config.toml
train_examples = 195000
encoder_weight_standardization = false
text_encoder_causal = false
text_encoder_width = 128
text_encoder_mlp_ratio = 4
text_encoder_qk_norm = false
text_encoder_dropout = 0.05
muon_scale = "original"
nesterov = true
epochs = 19.4
Rows from block 12 of the image encoder of a small contrastive image-text model, named by matrix and row number. Rows with one number belong to one channel. Each number is 128 + 24 x the weight over its row's rms, rounded and kept within 0 to 255. All counts start at 0.
Before each channel's rows are labels from the 100 images, of 14848, where the channel reaches its highest value: "strongest on" is what is common among them. Only what is clearly more common there than usual is listed. The data: scattered letters and digits in many colours. In brackets: how many of the 100.
# sq0: squeeze pointwise conv (encoder.blocks.12.sq.0.weight, 128x512x1x1), inputs 57-113
# e10: expand pointwise conv (encoder.blocks.12.e1.0.weight, 256x128x1x1, transposed), outputs 64-127
# e30: expand 3x3 conv (encoder.blocks.12.e3.0.weight, 256x128x3x3, transposed, each kernel summed), outputs 64-127

strongest on: count: one (98); pink (74)
sq0.98 [126 128 126 125 128 128 128 128 129 128 128 128 128 134 128 128 128 128 126 128 128 128 120 128 129 124 128 128 129 128 128 151 128 128 108 128 125 128 128 128 128 128 120 128 127 127 128 128 124 128 120 126 127 128 118 128 126]
e10.98 [128 128 174 128 128 128 128 131 131 134 128 110 128 151 128 128 128 183 130 128 120 128 129 128 131 128 118 113 214 128 129 119 128 128 128 145  72 128 125 128 128 128 129 121 120 129 128 127 130 126 140 130 126 128 132 128 114 128 127 128 135 128 133 128]
e30.98 [155 155 126 133 132 146 123 123 117 128 109 104 135 145 140 132 139 115 128 126 133 126 126 123 140 132 125 133 113   0 135 128 122 125 128 131 125 127 113 125 128 112 136 125 122 128 110 123 123 112 125 124 141 128 130 125 128 109 116 128 126 128 134 119]

strongest on: the character 5 (73); largest: 5 (49); count: one (38)
sq0.5 [108 128 118  69 128 127 128 131 128 128 128 128 128 128 128 127 128 128 126 128 128 132 212 128 126 123 130 128 124 128 128 138 120 128 132 154 130 128 128 128 114 128 128 128 106 121 128 128 127 128 101 127 126 129 148 128 130]
e10.5 [128 126 124 128 128 128 102 167  95 142 128  88 128 129 120 128 128 125  50 128 128 128 144 154 127 128 127  77 170 128 129 138 128 128 128 217 132 128 126 128 128 128 135 155 144 127 128 128 128 123 169 115 173 128 128 154 121 128 162 128  91 128 109 128]
e30.5 [150 116 114 143 166 127 109 139 255 128 143 163 126 123 116 113 123 178 128 134 121 134 127 126 147 150 159  78 154 145 102 128 131 125 128 119 131  69 141  45 134 116 126 127 118 128 147  90 170 115 163 130 117 128 131 125 174 130 114 128 136 128 130  86]

strongest on: blue (99); count: one (92)
sq0.107 [125 128 121 128 128 135 128 124 123 128 120 128 128 126 128 128 128 128 154 128 128 128 126 128 142 131 128 128 125 128 127 206 146 128 135 123 112 128 128 128 133 128 128 128 105 133 128 128 121 129 116 130 144 128 126 128 129]
e10.107 [128 118 242 128 128 128 121 138 141 137 128 127 128 127 129 128 128 118 126 128 149 128 135 154 128 128 124 156 107 128 142 128 128 128 128 118 183 128 135 128 128 128 159 104 122 153 128 130 148 123 110 105 116 128 128 130 128 128 126 128 143 128 127 128]
e30.107 [124 118 128 127 150 129 127 145 137 128 120 134 132 120 132 120 116 134 128 133 124 126 122 128 125 136 125 124 132 255 123 128 123 125 128 137 125 129 141 120 139 144 126 125 122 128 128 143 118 110 128 110 125 128 124 126 105 147 109 128 127 128 127 129]

strongest on: brown (100); count: one (86)
sq0.110 [128 128 132 139 128 135 128 125 130 128 128 128 128 123 128 128 128 128 131 129 128 137 128 128 127 125 127 128 127 128 128   0 142 128  89 133 123 128 128 128 128 128 140 128 130 125 128 128 145 128 117 124 134 128 125 128 121]
e10.110 [128 255 132 128 128 128 144 131 133 145 128 138 128  52 128 128 128 255 122 111 128 128 116 128 142 128 135 115  12 128 129 128 128 128 128 124 138 128 131 128 128 128 131 110 149 128 128 128 129 127 119 126 128 128 129 128 164 128 123 128 119 128 137 128]
e30.110 [105 111 131 132 139 133 103 128 136 127 121 131 125 128 136 116 131 118 127 126 116 123 145 134 141 129 142 120 137 192 131 128 127 131 128 144 127 113 105 141 142 136 119 116 129 128 123 118 110 145 115 126 121 128 113 143 124 125 125 128 116 128 131 125]

strongest on: the character O (97); largest: O (97)
sq0.62 [155 128 210  77 128 127 128 135 117 128 131 128 128 143 128 128 128 128 127 130 128 182 121 128 206 139 129 128 144 128 129 138 152 128 130 137 123 128 128 128 152 128  92 128 167  90 128 128 126 128 127 128 137 128  78 128 124]
e10.62 [128  94 127 128 128 128 181 187 120 151 128 132 128 128 135 128 128 145  95 128 128 128 161  57  84 128 143 130 144 128 112 111 128 128 128 148 128 128 110 128 128 128 122 146 146 131 128 120 145 134 125 179 196 128 128 129 116 128 126 128 117 128 165 128]
e30.62 [107 203 128 126  77 129 125 119 132 128 127 118 121 152 127 129 119 111 128  87 122 119 131 119 133 121 107 104 137 129  94 128 131 115 128 128  82 146 111 144  93 143 128 121 136 128 127 129 148 108 179 130 119 128 123 135 126 139 136 128 131 128  87 130]

strongest on: the character 2 (93); largest: 2 (75)
sq0.80 [126 128 117 144 128 118 128 133 128 128 130 128 128 159 128 130 128 128 141 127 128  97  90 128  90 127 128 128 161 128 129 124 140 128 126 108 121 128 128 128 138 128 131 128  72 135 128 128 114 184 137 128  75 128 139 128 128]
e10.80 [128 137 123 128 128 128 119  71 192 149 128 115 128 125 130 128 128 157 123 128 128 128 117 158 129 128 153 126  68 128 210 198 128 128 128 106 137 128 112 128 128 128 108 157 142 111 128 131  74  87 168 128 171 128 127 125 169 128 138 128 117 128 127 128]
e30.80 [113 123 125 116 121 171 178  99 134 125 163 149 127 103 219 125 134 101 126 129 125 130 136 127 148 111 135 123 134 115 135 126 120 136 128 173 138 131  98 112 122 162 128 133 130 128 135 139 130 160 127 122 174 128 127 139 130 121 129 128 128 128 160 114]

strongest on: purple (45)
sq0.31 [119 128 124 127 128 129 128 128 127 128 127 128 128 128 128 128 128 128 127 128 128 128 128 128 153 124 127 128 122 128 128 123 127 128 128 157 128 128 128 128 128 128 122 128 138 137 128 128 128 128 128 127 110 128 143 128 127]
e10.31 [128  55  73 128 128 128 128 179 208 192 128 168 128 128 218 128 128 204 165 128 128 128 121 114 184 128 134 163  54 128 128 130 128 128 128 127  82 128 122 128 128 128 148  85 180 126 128 139 122 128 155 146 135 128 128 122 118 128 129 128 111 128 138 128]
e30.31 [ 89 125 133 135  82 181 130 129 145 128 133 157 128 144 216 119 154 155 129 140 129 151 145 133 125 119 166 118 118 158 164 128 127 213 128 132 134 128 122 121 129  77 128 140 136 128 132 134 128 147 118 123 142 128 164 134 151 146 126 128 131 128 133 124]

strongest on: the character P (86); largest: P (86); count: one (66)
sq0.42 [139 128  85 128 128 146 128 130 134 133 128 128 128 128 128 128 128 128 128 128 128 108 131 128 118 128 128 128 125 128 128 117 127 128 114 125 128 128 128 128 126 128  92 128 128 125 128 128  71 128 104 111  81 128 126 128 128]
e10.42 [128 120 138 128 128 128 121  64 128 141 128 138 128 128 139 128 128 112 144 128 128 128  26 139 129 128 127 140 133 128 170 120 128 128 128 127 121 128 170 128 128 128 155  34 116 128 128 128 117 120  82 129 255 128 128 149 105 128 133 128 124 128 136 128]
e30.42 [112 136 128 123 128 123 114 138 121 128 157 134 131  74 118 130 139 147 128 119 141 128 123 133 132 113 116 137 130 132 126 128 130 129 128 133 137 133 144 143 126 133 125 129 133 128 143 140 134 133 126 135 132 128 113 121 119 111 124 128 149 128 125 152]

strongest on: the character I (60); largest: I (48); count: one (39); the character 1 (33)
sq0.123 [128 128 127 125 128 127 128 128 137 128 127 128 128 127 128 128 128 128 127 128 128 120 129 128 123 128 128 128 125 128 136 111 128 128 130 122 130 128 128 128  95 128 130 128 127 115 128 128 126 128 113 125 112 128 132 128 128]
e10.123 [128 133 128 128 128 128 103  79 136 132 128 147 128 128 141 128 128 138 135 128 128 128 132 142 117 128 134 118 169 128 120 153 128 128 128 140 127 128 111 128 128 128 112 137 157 120 128 136 137 109 100 116 131 128 127 143 184 128 123 128 147 128 126 128]
e30.123 [114 127 129 148 143 155 138 127 164 128 131 128 118 110 120 142 128 111 128 113 112 132 148 122 110 127 118 119 122 130 140 128 127 124 133 119 146  50 136 103  94 124 127  97 121 128 242 167  96 142 126 101 125 128 110 125 134 125 119 128 154 128 134 126]

strongest on: the character 7 (69); largest: 7 (69); count: one (58); the character 1 (29)
sq0.10 [140 128 116  99 128 144 128 110 143 128 127 128 128  90 128 127 128 128 128 128 128 146 131 128 111 128 152 128  99 128 108 131 149 128 114 127 124 128 128 128 123 128  85 128 137 101 127 128 157 128 127 128 133 128  73 128 127]
e10.10 [128 127 131 128 128 128 103  64 155 131 128 209 139 135  96 128 128 136 142 128 128 128 124 130 137 128 255 175 113 128 132 119 128 128 128 153 199 128 165 128 128 128 131 116 120 128 128 132  95  71  91 139 145 128 128 123 111 128 150 128 178 128 161 128]
e30.10 [133 134 128 123 116 134 124 124 255 128 114 133 139 135 130 119 128 122 128 151 125  95 125 132 167 129 111 127 144 150 127 128 129 127 128 150 128  90 159 151 115 130 123 196 130 128 121 129 118 124 143 108  72 128 128 101 112 138 112 128  90 128  92 135]

strongest on: the character 9 (67); largest: 9 (65); count: one (63); the character Q (27)
sq0.89 [123 128 151 123 128 127 128 101 142 127 123 128 128 118 128 130 128 128 123 127 128 117 109 128 118 111 126 128  74 128 127 115  86 128 128 135  79 128 128 128  81 128 134 128 149  96 129 128 128 129 127 126 150 128  94 128 129]
e10.89 [128 152  99 128 128 128 158 133 161 126 128 105 128 128 130 128 128 121 142 128 128 128 158 126 129 128 141 180 112 128 136 132 128 137 128 117 179 128 141 128 128 129 107 124 137 119 128  96 133 112  97 104 127 128 133 123 136 128 128 128  67 128 195 139]
e30.89 [130 146 126 113 112 124 130 111 143 126 131   0 139 114 133 120 137 126 128 118 134 102 137 120 228 121 129 137 108 125 131 128 141 153 128 113 136 137 117 135 162 144 130 138 115 128 123 131 116 159 143 118 188 128 174 133 140 138 180 128 121 128 151 117]

strongest on: the character 9 (92); largest: 9 (85); count: one (60)
sq0.43 [125 128 140 139 128 125 128 129 145 128 127 128 128 195 128 128 128 128 128 129 128  69 124 128 127 133 128 128 129 128 128 127 145 128 131 128 129 128 128 128 255 128 125 128  95 194 128 128 127 129 130 181  90 128 128 128 128]
e10.43 [128 116 127 128 128 128 131 154 172 142 128 138 128 128  83 128 128 126 132 128 128 128 113 142 147 128 113 243 126 128 135 145 128 128 128 106 136 128  60 128 128 128 130  91 115 125 128 128 142 138 153 119  84 128 128 136 116 128  99 128 129 128 126 128]
e30.43 [147 123 128 144 113 131 134 177  69 128 118 138 116 206 141 135 130 110 128 106 124  61 133 153 119 117 145 174 117 129 135 128 131 130 119 125 117  90 127 105 131 134 134 118  47 128 153 115 136 130  66 127 121 128 183 131 117 150 176 128 132 128 126  46]

strongest on: the character C (83); largest: C (69); count: one (51)
sq0.112 [127 128 189 153 128 130 128 129 127 128 133 128 128 124 128 145 128 128 126 128 128  29 128 128  22 126 127 128 162 128 128 160 115 128  96 117 128 128 128 128 143 128 120 128  81 124 128 128 134 128 120 128 121 128 183 128 154]
e10.112 [128  99 109 128 128 128 122   0 133 143 128 125 128 128  73 128 128 122  84 128 128 128  93 131 117 128 141  92  50 128 224 140 128 128 128 109 117 128 126 128 128 128 134 144  60 128 128 129 127 127 145 133 121 128 127 137 115 128 134 128 155 128 124 128]
e30.112 [178 104 128 123 149 124 119 110 129 128 127 115 130  99 136 130 134 225 128 134 132 121 134 119 140 114 142 129 158 106 142 128  89 136 128 147 102 130 130 102 111 161 126 126 100 128  84 127 164 124 187 143 127 128 158 125 125   0 106 128 126 128 135 131]

strongest on: the character T (100); largest: T (100); count: one (60)
sq0.67 [128 128 129 128 128 129 128 126 126 127 128 128 128  61 128 129 128 128 129 128 128 141 125 128 124 129 128 128 129 128 133 124 135 128 118 121 125 128 128 128 110 128 128 128 126 127 135 128  99 127   0 127 125 128 234 128 126]
e10.67 [128 148 129 128 128 128 139 100 122 216 128 122 128 128 134 128 128 127  40 128 128 128 166 165  78 128  69  78 108 128  92 206 128 128 128 124 132 128 129 128 128 128 201 147 164 129 128 143 138 131 174 110 101 128 128 143 124 128 124 128 172 128  75 128]
e30.67 [115 168 114 101 108 130 126  48 139 128 131 123 132 132  98 141 139 120 128 143 129 178 136 139 145 114 143 143 118 158 226 128 125 120 134 136 142 114 107  99  77 117 157  99 113 128 109  64 130 176 124 101 125 128 134 162 141 138 128 128 123 128 154 117]

strongest on: the character C (95); largest: C (45); count: two (39)
sq0.91 [123 128 129 129 128 131 128 130 136 126 128 128 128 110 128 128 128 128 128 128 128 112 128 128 126 127 128 128 129 128 128 131 115 128 135 128 122 128 128 128 112 128 125 128 120 163 128 128 122 126 128 130 129 128 195 128 129]
e10.91 [128 134 114 128 128 128 128   0 180 129 128 138 128 123  95 128 128 147  92 128 128 128 142 111 101 128 122 180 113 128 208 177 128 128 128 188 126 128 103 128 128 128 122 151  75 128 128 105 149 118 184 124 127 128 128 110 137 128 128 128 131 128 113 128]
e30.91 [125 130 126 127 120 151 105 137 126 128 140 130 118 128 133 131 128 125 128 102 136 123 144 124 154 116 149 140 130 147 203 128 128 141 128 134 148 133 123 132 109 128 107 137  89 126 113 126 149 122 163 139 138 128 140 124 111 118 128 128 126 128 144 110]

strongest on: the character I (44); count: one (44); largest: I (41); the character J (28)
sq0.114 [ 64 128 133 143 128 129 128 122 128 128 127 128 128 134 128 128 128 128 128 128 128 115 126 128 134 125 128 128 122 128 132 121 141 128 125 123 124 128 128 128 128 128 126 128  71  83 128 128 130 128 132 144 112 128 137 128 124]
e10.114 [128 121 130 128 128 128 119 124 119 150 128 121 128 128 127 128 128 123 121 128 128 128 139 128 123 128  83  68 135 128 127 113 128 128 128 134 125 128 129 128 128 128 118 138 177 128 128 124 131  96 192  52 104 128 128 128 112 128 115 128 135 128  32 128]
e30.114 [125 132 129 152 153 116 157 125 114 128 143 129 145 129 127 146 126 152 128 164 129 143 120 133 125 170 179 119 127 131 147 128 121 127 128  80 151 226 124  32 126 122 165 112 153 128 228 132  79 130 105 136 121 128 140 174 253 158 126 128 162 128 138 117]

strongest on: the character V (68); largest: V (68); count: one (66)
sq0.101 [122 128 242 134 128 169 128 128 128 128 128 128 128 112 128 128 128 128 128 128 128 127 133 128 126 137 127 128 114 128 128 132 116 128 167 129 118 128 128 128 120 128 128 128 149 123 128 128 106 128  99 121 129 128 130 128 128]
e10.101 [128 119 129 128 128 128 125 142  82 105 128 118 128 128  71 128 128 129  53 128 128 128  56 130 123 128 146 174 120 128 157 100 128 128 128 124  89 128 135 128 128 128 114  14 160 121 128 128 177 127 109 123 196 128 128 126 126 128 128 128 163 128 177 128]
e30.101 [128 145 127  92 161 126  99 133 131 128 145 157 222 141 122 120 122 127 128 106 133  76 177 137 115 119 131 150 135 132 119 128 124 138 128 163 116 228 186 118 101 123 122 125 129 128 112 185 109 125 116 108 150 128 143  17 169 136 145 128 131 128 129 125]

strongest on: purple (100); count: one (54)
sq0.56 [161 128 110 128 128 128 128 154 147 128 132 128 128 132 128 126 128 128 128 128 128 108 130 128 124 147 153 128 131 128 129 125 130 128 131 108 161 128 128 128 127 128 125 128 124 115 128 128 133 122 128 129 112 128 116 128 138]
e10.56 [128 176 125 128 128 128 129 133 134 132 128 112 128 131 169 128 128 153 126 128 128 128 131 129 129 128 128 129 141 128 130 145 128 128 128 171 141 128 149 128 133 128 153 128 127 195 128 127 135 152 128 118 148 128 130 152  97 128 125 128 126 128 110 128]
e30.56 [107 130 128 130 136 115 125 126 130 128 129 136 131 127  32 127  34 126 128 113 120 125 125 133 118 142 130 125 138 128 130 128 255 133 128 117 128 131 128 136 129 157 128 122 132 128 128 128 125 100 132 131 114 128 127 121 114 121 125 128 127 128 122 134]

strongest on: the character L (75); largest: L (74); count: one (61)
sq0.75 [ 96 128  99 126 128 126 128 128 128 128 128 128 128  82 128 128 128 128 125 129 128 123 126 128 122 119 128 128 166 128 128 124 128 128 127 104 128 128 128 128 128 128 128 128 119 126 128 128 120 128 116 130 128 128 129 128 129]
e10.75 [128 135 123 128 128 128 136 184 122  89 128 122 128 128 125 128 128 111  35 128 128 128  73 122 135 128 212  55  80 128 136  99 128 128 128 125 172 128 124 128 128 128 129 134 208 111 128  49 161 128 116  78 109 128 128 104 114 128 143 128 132 128  91 128]
e30.75 [130 141 151  90 153 106 110 131 177 128 132 132 127 124 134 121 135 110 128 116 122 111 126 108 144 132 148 148 147 124 119 128 143 134 128 137 133  83 128 123  73 120 106 128 128 128 125 118 121 128 135  76 128 128 134 135  60 106 148 128 128 128 141 135]

strongest on: count: one (66); the character I (41); largest: I (40); the character T (28)
sq0.44 [131 128 178 148 128 128 128 125 128 128 128 128 128  97 128 128 128 128 129 128 128 117 128 128 131 125 127 128 127 128 127 125 171 128 129 111 130 128 128 128 124 128 128 128 176 129 128 128 188 128 187 122 182 128 128 128 129]
e10.44 [128 148 120 128 128 128 135  59 104 126 128 171 128 128  66 128 128 124  35 128 128 128 153 129  96 128 146 133 159 128 127 165 128 128 128 127 123 128 112 128 128 128 170 170 173 128 128  99 138 180  74 136 166 128 128 116 117 128 142 128 130 128 132 128]
e30.44 [129 140 146 155 150 148 123 131 160 128 119 133 107 128 118 123 125 142 128 120 134 142 134 126   0 136 113 114 126 140 139 128 125 122 128  93 112 139  88 106  48 126 116 182  36 128 194 162 115 122  81 122 116 128 128 124 123 128  38 128  93 128 119 102]

strongest on: count: six (75); orange (72); white (72); green (65)
sq0.57 [123 128 129 132 128 120 128 130 128 128 128 128 128 122 128 129 128 128 130 128 128 112 128 128 127 129 122 128 126 128 128 124 128 128 130 131 129 128 128 128 129 128 128 128 128 127 128 128 132 122 130 122 114 128 128 128 128]
e10.57 [128 124 127 128 128 128 127 117 102 167 128 128 128 128 129 128 128 124 128 128 128 128 121 213 122 128 118 114 121 128  81 130 128 128 128 128 115 128 151 128 128 128 145 148 108 128 128 128 131 136 124 139 160 128 128 115 178 128 129 128 128 128 130 128]
e30.57 [135 127 129 126 133  88 134 134 132 130 128 123 136 146  50 104 108 135 131 133  77 131 128 132 129 129 131 150 131 128 129 130 124 158 128 124 137 135 102 127 127 157 128 126 128 128 129 130 126 124 129 128 119 128 127 130 137 130 128 128 126 128 140 128]

strongest on: the character H (66); largest: H (66); count: one (60)
sq0.72 [142 128  80 115 128 129 128  80 116 127 128 128 128 134 128 128 128 128 128 128 128 131 187 128 128 119 128 128 130 128 128 144 128 128 129 114  62 128 128 128 130 128  35 128  62 121 128 128 122 128 127 173 118 128 126 128 126]
e10.72 [128 106 126 128 128 128 147 119 145 141 128 100 128 128 135 128 128 139 130 128 128 128 159  26 142 128 143 148 107 128 144  97 128 128 128 178 127 128 128 128 128 128  79 128  41 131 128 128 109 135 141 181  55 128 112 116 127 128 135 128 129 128 145 128]
e30.72 [120 139 129 154 129 156 166 115 135 128  97  99 155 124 120 132 121 158 128 132 130 138 133 142 135 115 124 112 126 152 122 128 136 121 126  89 149 125  80 134 137 127 140 110 151 128 154 174 105 125 153 156 115 128 128 135 101 141 168 128 201 128 101 123]

strongest on: blue (88); count: two (49); count: one (43)
sq0.82 [128 128 117 121 128 128 128 130 128 127 122 128 128 127 128 128 128 128 128 128 128 134 128 128 129 126 116 128 120 128 128 160  71 128 128 105 122 128 128 128 148 128 127 128 131 132 128 128 109 128 130 127 140 128 124 128 128]
e10.82 [129 122 146 129 129 129 117  87 117 119 129 131 129 129 113 129 129 154 125 129 129 129 124 129 114 129  81 111 143 129 125 123 128 128 128 136 176 128 141 128 128 128 100 123  35 128 128 128 125 111 100 131 148 128 129 122 124 128 126 128 127 128 108 128]
e30.82 [186 144 148 132 155 171 154 148 120 128 140 163 134 132 107 146 255 119 131 175 160 141 136 114 130 126 119 132 121 183 135 128 125  89 128 139 132 117 138 137 124 237 126 135 129 128 123 120 141 163 131 113 140 128 130 137 104 141 127 128 119 128 123 137]

strongest on: purple (96); count: one (56)
sq0.97 [124 128 105 125 128 128 128 126 128 128 127 128 128 127 128 120 128 128 133 128 128  98 122 128 127 125 128 128 118 128 128 120 111 128 123  92 130 128 128 128 125 128 124 128 131 141 128 128 145 131 136 127  85 128 118 128 124]
e10.97 [133 125 205 129 132 136 137  98 135 126 133 136 130 128  96 137 130 151 160 128 133 132 109 109 167 132 144 114  63 134 125 101 128 128 128 156  86 128 126 128 128 128 128 200 128 128 128 128 101 187 140 139 128 128 128 127  98 128 126 128 141 128 127 128]
e30.97 [129 109 128 129 142 129 117 134 124 128 118 147 126 126 129 133 118 127 128 129 182 130 128 127 234 134 151 127 134 255 129 128 126 127 128 143 125 126 119 126 136 136 128 127 130 128 125 130 115 123 128 122 110 128 124 133 129 164 129 128 131 128 133 126]

strongest on: the character Q (76); largest: Q (60); count: one (51)
sq0.122 [119 128 160 122 128 122 128 127 201 128 129 128 128 133 128 128 128 128 128 128 128  49 115 128 129 128 128 128 132 128 128 136 128 128 129 147  91 128 128 128 114 128 133 128 142 113 128 128 121 128 103 125 176 128 106 128 128]
e10.122 [128 127 143 128 128 128 114 140 156  84 128 120 128 128 199 128 128  93 112 128 128 128 165  96 116 128 197 104 184 128 140 132 128 128 128 121 140 128 128 128 128 128 146 126  84 133 128 146 125 139  47 135 154 128 125 147 106 128 145 128 130 128 124 128]
e30.122 [140 186 127 111 153 116 152 150 118 128 116 115 140 117 108 131 123 128 128 142 148 136 114 132 140 144 181 110 125 129 112 128 121 128 128 122 189 141 150 110   0 110 124 140 129 128 109 140 153  90 114 102 189 128 118 128 123 145 151 128  96 128 125 150]

strongest on: the character 4 (91); largest: 4 (90); count: one (75)
sq0.73 [138 128 140 121 128 255 128 119 126 125 129 128 128 114 128 128 128 128 130 128 128 121 130 128 121 128 127 128 127 128 128 128 128 128 127 103 114 128 128 128 131 128  96 128 198 146 128 128 129 129 129 127 105 128 125 128 138]
e10.73 [128 120 129 128 128 128 122 142 140 129 128 148 128 128 150 128 128 131 131 128 128 128  43 139 136 128 127 150 147 128   0 123 128 128 128 134  85 128 122 128 128 128 111 126 154 128 128 179  94 102 115 126 179 128 130 168 129 128 127 128 128 128 195 128]
e30.73 [132 125 128 133 114 107 124 126 120 128 150 127 126 142 125 142 135 117 128 126 134 145  95 118 123 122 113 135 119 140 133 128 117 131 128 122 147 109 129 122  36 129 124  90 141 128 141 255 113 129  93 115 210 128 120  72 138 124 129 128 138 128 122  97]

strongest on: purple (100); count: one (84)
sq0.92 [149 128 141 129 128 126 128 133 127 129 129 128 128 128 128 127 128 128 128 128 128 146 129 128 129 131 127 128  97 128 129 128 126 128 123 132 112 128 128 128 133 128 139 128 125 118 128 128 126 126 135 129 125 128 127 128 128]
e10.92 [128  29 147 128 128 128 142 128 127 135 128 105 128 129 130 128 128 109 138 128 128 128 112 105 131 128 111 121 108 128 108  91 128 128 128 122 107 128 108 128 128 128 113  53 108 128 128  99 137 126 136 117 117 128 144 149 132 128 124 128 103 128 127 128]
e30.92 [124 128 137 132 217 129 131 129 128 128 166 113 126 107 140 120 123 126 128 138 136 122 113 131 228 134 133 127 138  77 141 128 120 121 128 122 129 125 125 121 131 128 129 139 130 128 123 125 123 133 134 125 153 128 128 139 120 138 131 128 125 128 137 123]

strongest on: the character 4 (96); largest: 4 (96); count: one (69)
sq0.26 [ 78 128 124 127 128 126 128 102 139 128 128 128 128 129 128 126 128 128 127 128 128 121 131 128 112 117 128 128 129 128 129 127 126 128 129 126 128 128 128 128 125 128  36 128 152 117 128 128 128 128 126 128 107 128 105 128 128]
e10.26 [128 107 135 128 128 128 104 185 163 119 128 142 128 128  94 128 128 130 115 128 128 128 120 125  31 128  98 162 133 128  51 138 128 128 128 121 148 128 130 128 128 128 179  88  73 148 128 126 119 102 132 150  82 128 128 133 123 128 125 128 133 128  20 128]
e30.26 [127 136 130 117 135 116 104 129 176 128 137 124 198 112 118 131 119 164 128  69 157  89 139 129 142 120 119 168 124 132 127 128 144 124 129 124  42 126  94 112 175 120 112 105 145 128 111 255 151 148  83 136 127 128 133 111 114 133 119 128 185 128 101  93]

strongest on: the character 5 (76); largest: 5 (74); count: one (52)
sq0.45 [135 128 153 127 128 129 128 119 126 130 128 128 128 146 128 129 128 128 129 130 128 118 141 128 129 132 140 128 127 128 128 116 132 128 129 128 138 128 128 128 129 128 129 128 128  94 128 128 138 128  90 129 124 128 126 128 127]
e10.45 [129 137 126 129 129 130 127  83 100 100 129 156 129 130  78 129 129 151  82 129 129 129 133 118 100 129 114  82 125 129 172 134 128 128 128 121 136 128 128 128 128 128 132 121 128 139 128 135 128  99 133 135 115 128 127 160 118 128 183 128 125 128 132 128]
e30.45 [123 152 128 132 139 122 133 137 160 143 125 122 126 135 131 125 114 131 128 128 121 128 133 175 161 125 132 130 139 132 128 128   0 125 128 120 128 136 128 125 124 137 127 128 130 128 131 130 125 125 139 127 118 128 130 128 133 126 132 128 126 128 131 131]

strongest on: the character G (67); count: one (67); largest: G (66)
sq0.28 [124 128 181 124 128 100 128 123 117 128 134 128 128 235 128 128 128 128 131 128 128 129 139 128 132 140 124 128 124 128 129 107 127 128 128 127 124 128 128 128 132 128 120 128 192  70 128 128 128 128 117 157 129 128 126 128 128]
e10.28 [128 128 152 128 128 128 132 128 157 161 128  87 128 128 112 128 128 145 226 128 128 128 166 123 122 128 118 127  64 128 136 141 128 128 128  67  81 128 129 128 128 128 114 136 129 129 128 145 142 139 128 127 143 128 119 105 126 128 130 128 124 128 119 128]
e30.28 [138 142 128 124 134 115 130 115 114 128 129 111  99 141 123 133 133 136 128 141 130 100 161 148 132 147 164 130  77 130 240 128 146 134 128 125 133 104 125 127 131 121 128 119 124 128 143 138  97 148  94 156 130 128 145 174 144 129 126 128 141 128 159 129]

strongest on: yellow (95); count: one (85)
sq0.106 [135 128 132 128 128 124 128 128 127 128 129 128 128 135 128 129 128 128 128 128 128 124 129 128 128 128 128 128 114 128 128  25 128 128   5 127 129 128 128 128 127 128 121 128 122 129 128 128 131 128 127 130 129 128 121 128 126]
e10.106 [128 239 182 128 128 128 133 128 134 133 128 134 128 128 142 128 128   0 129 128 128 128 113 128 131 128 126 125 130 128 124 117 128 128 128 143 120 128 133 128 128 128 132 130 129 130 128 128 131 137 107 128 119 128 128 123 134 128 116 128 125 128 130 128]
e30.106 [138 140 128 123 135 137 137 131 139 128 129 124 132 137 146 128 128 123 131 137 116 145 133 132 149 132 124 157 141 143 135 128 119 123 128 122 131 126 132 131 130 132 132 134 139 128 130 131 125 116 115 124 132 128 128 142 115 144 130 128 149 128 133 131]

strongest on: the character O (68); largest: O (65); count: one (44); the character C (33)
sq0.118 [128 128 139  75 128 129 128 127 112 128 128 128 128 128 128 128 128 128 128 128 128 162 110 128 141 129 127 128 121 128 127 135 128 128 128 120 131 128 128 128 127 128 125 128 138 127 128 128 127 128 122 129 127 128 154 128 108]
e10.118 [128  95 129 128 128 128 199  85 128 138 128 133 128 128  86 128 128 138 125 128 128 128  69 102  90 128 100 165 114 128 205 126 128 128 128 134 130 128 147 128 128 128  87  94 118 127 128 133 139 161 123 172 120 128 128 139 127 128 118 128 129 128 126 128]
e30.118 [124  94 119 126 119 133 109 109 130 128 143 145 116 154 121 120 129 182 128  82 126 124 136  83 140  97 121 116 255 110 120 128 136 147 128 127 127 148 131 117 190 145  72 105  82 128 112 128 120 119 158 125 135 128 113 130 148 106 136 128 127 128 145 133]

strongest on: count: six (83); red (66); pink (45); white (40)
sq0.54 [128 128 129 120 128 128 128 119 123 128 127 128 128 115 128 128 128 128 127 128 128 106 122 128 127 126 129 128 132 128 128 124 128 128 107 120 127 128 128 128 116 128 127 128  82 121 128 128 127 123 125 128 118 128 145 128 127]
e10.54 [128 132  85 128 128 128 129 117 132 139 128 124 128 128 133 128 128 135 121 128 128 128 137 141 126 128 124 154 133 128 141 133 129 133 130 129 134 129 152 132 130 132 119 146 134 131 130 129 140 188 113 167 151 129 129 128 237 129 157 129 177 128 116 137]
e30.54 [ 99 133 128 129 127 119 121 126 138 128 116 106 121 121  62 113  78 134 128 127 125 124 125  53 134 135 135 125 124 118 126 128 106 175 128 129 125 129 127 130 127 136 129 138 134 128 119 131 127 140 134 147 127 128 128 115 112 131 124 128 127 128 165 125]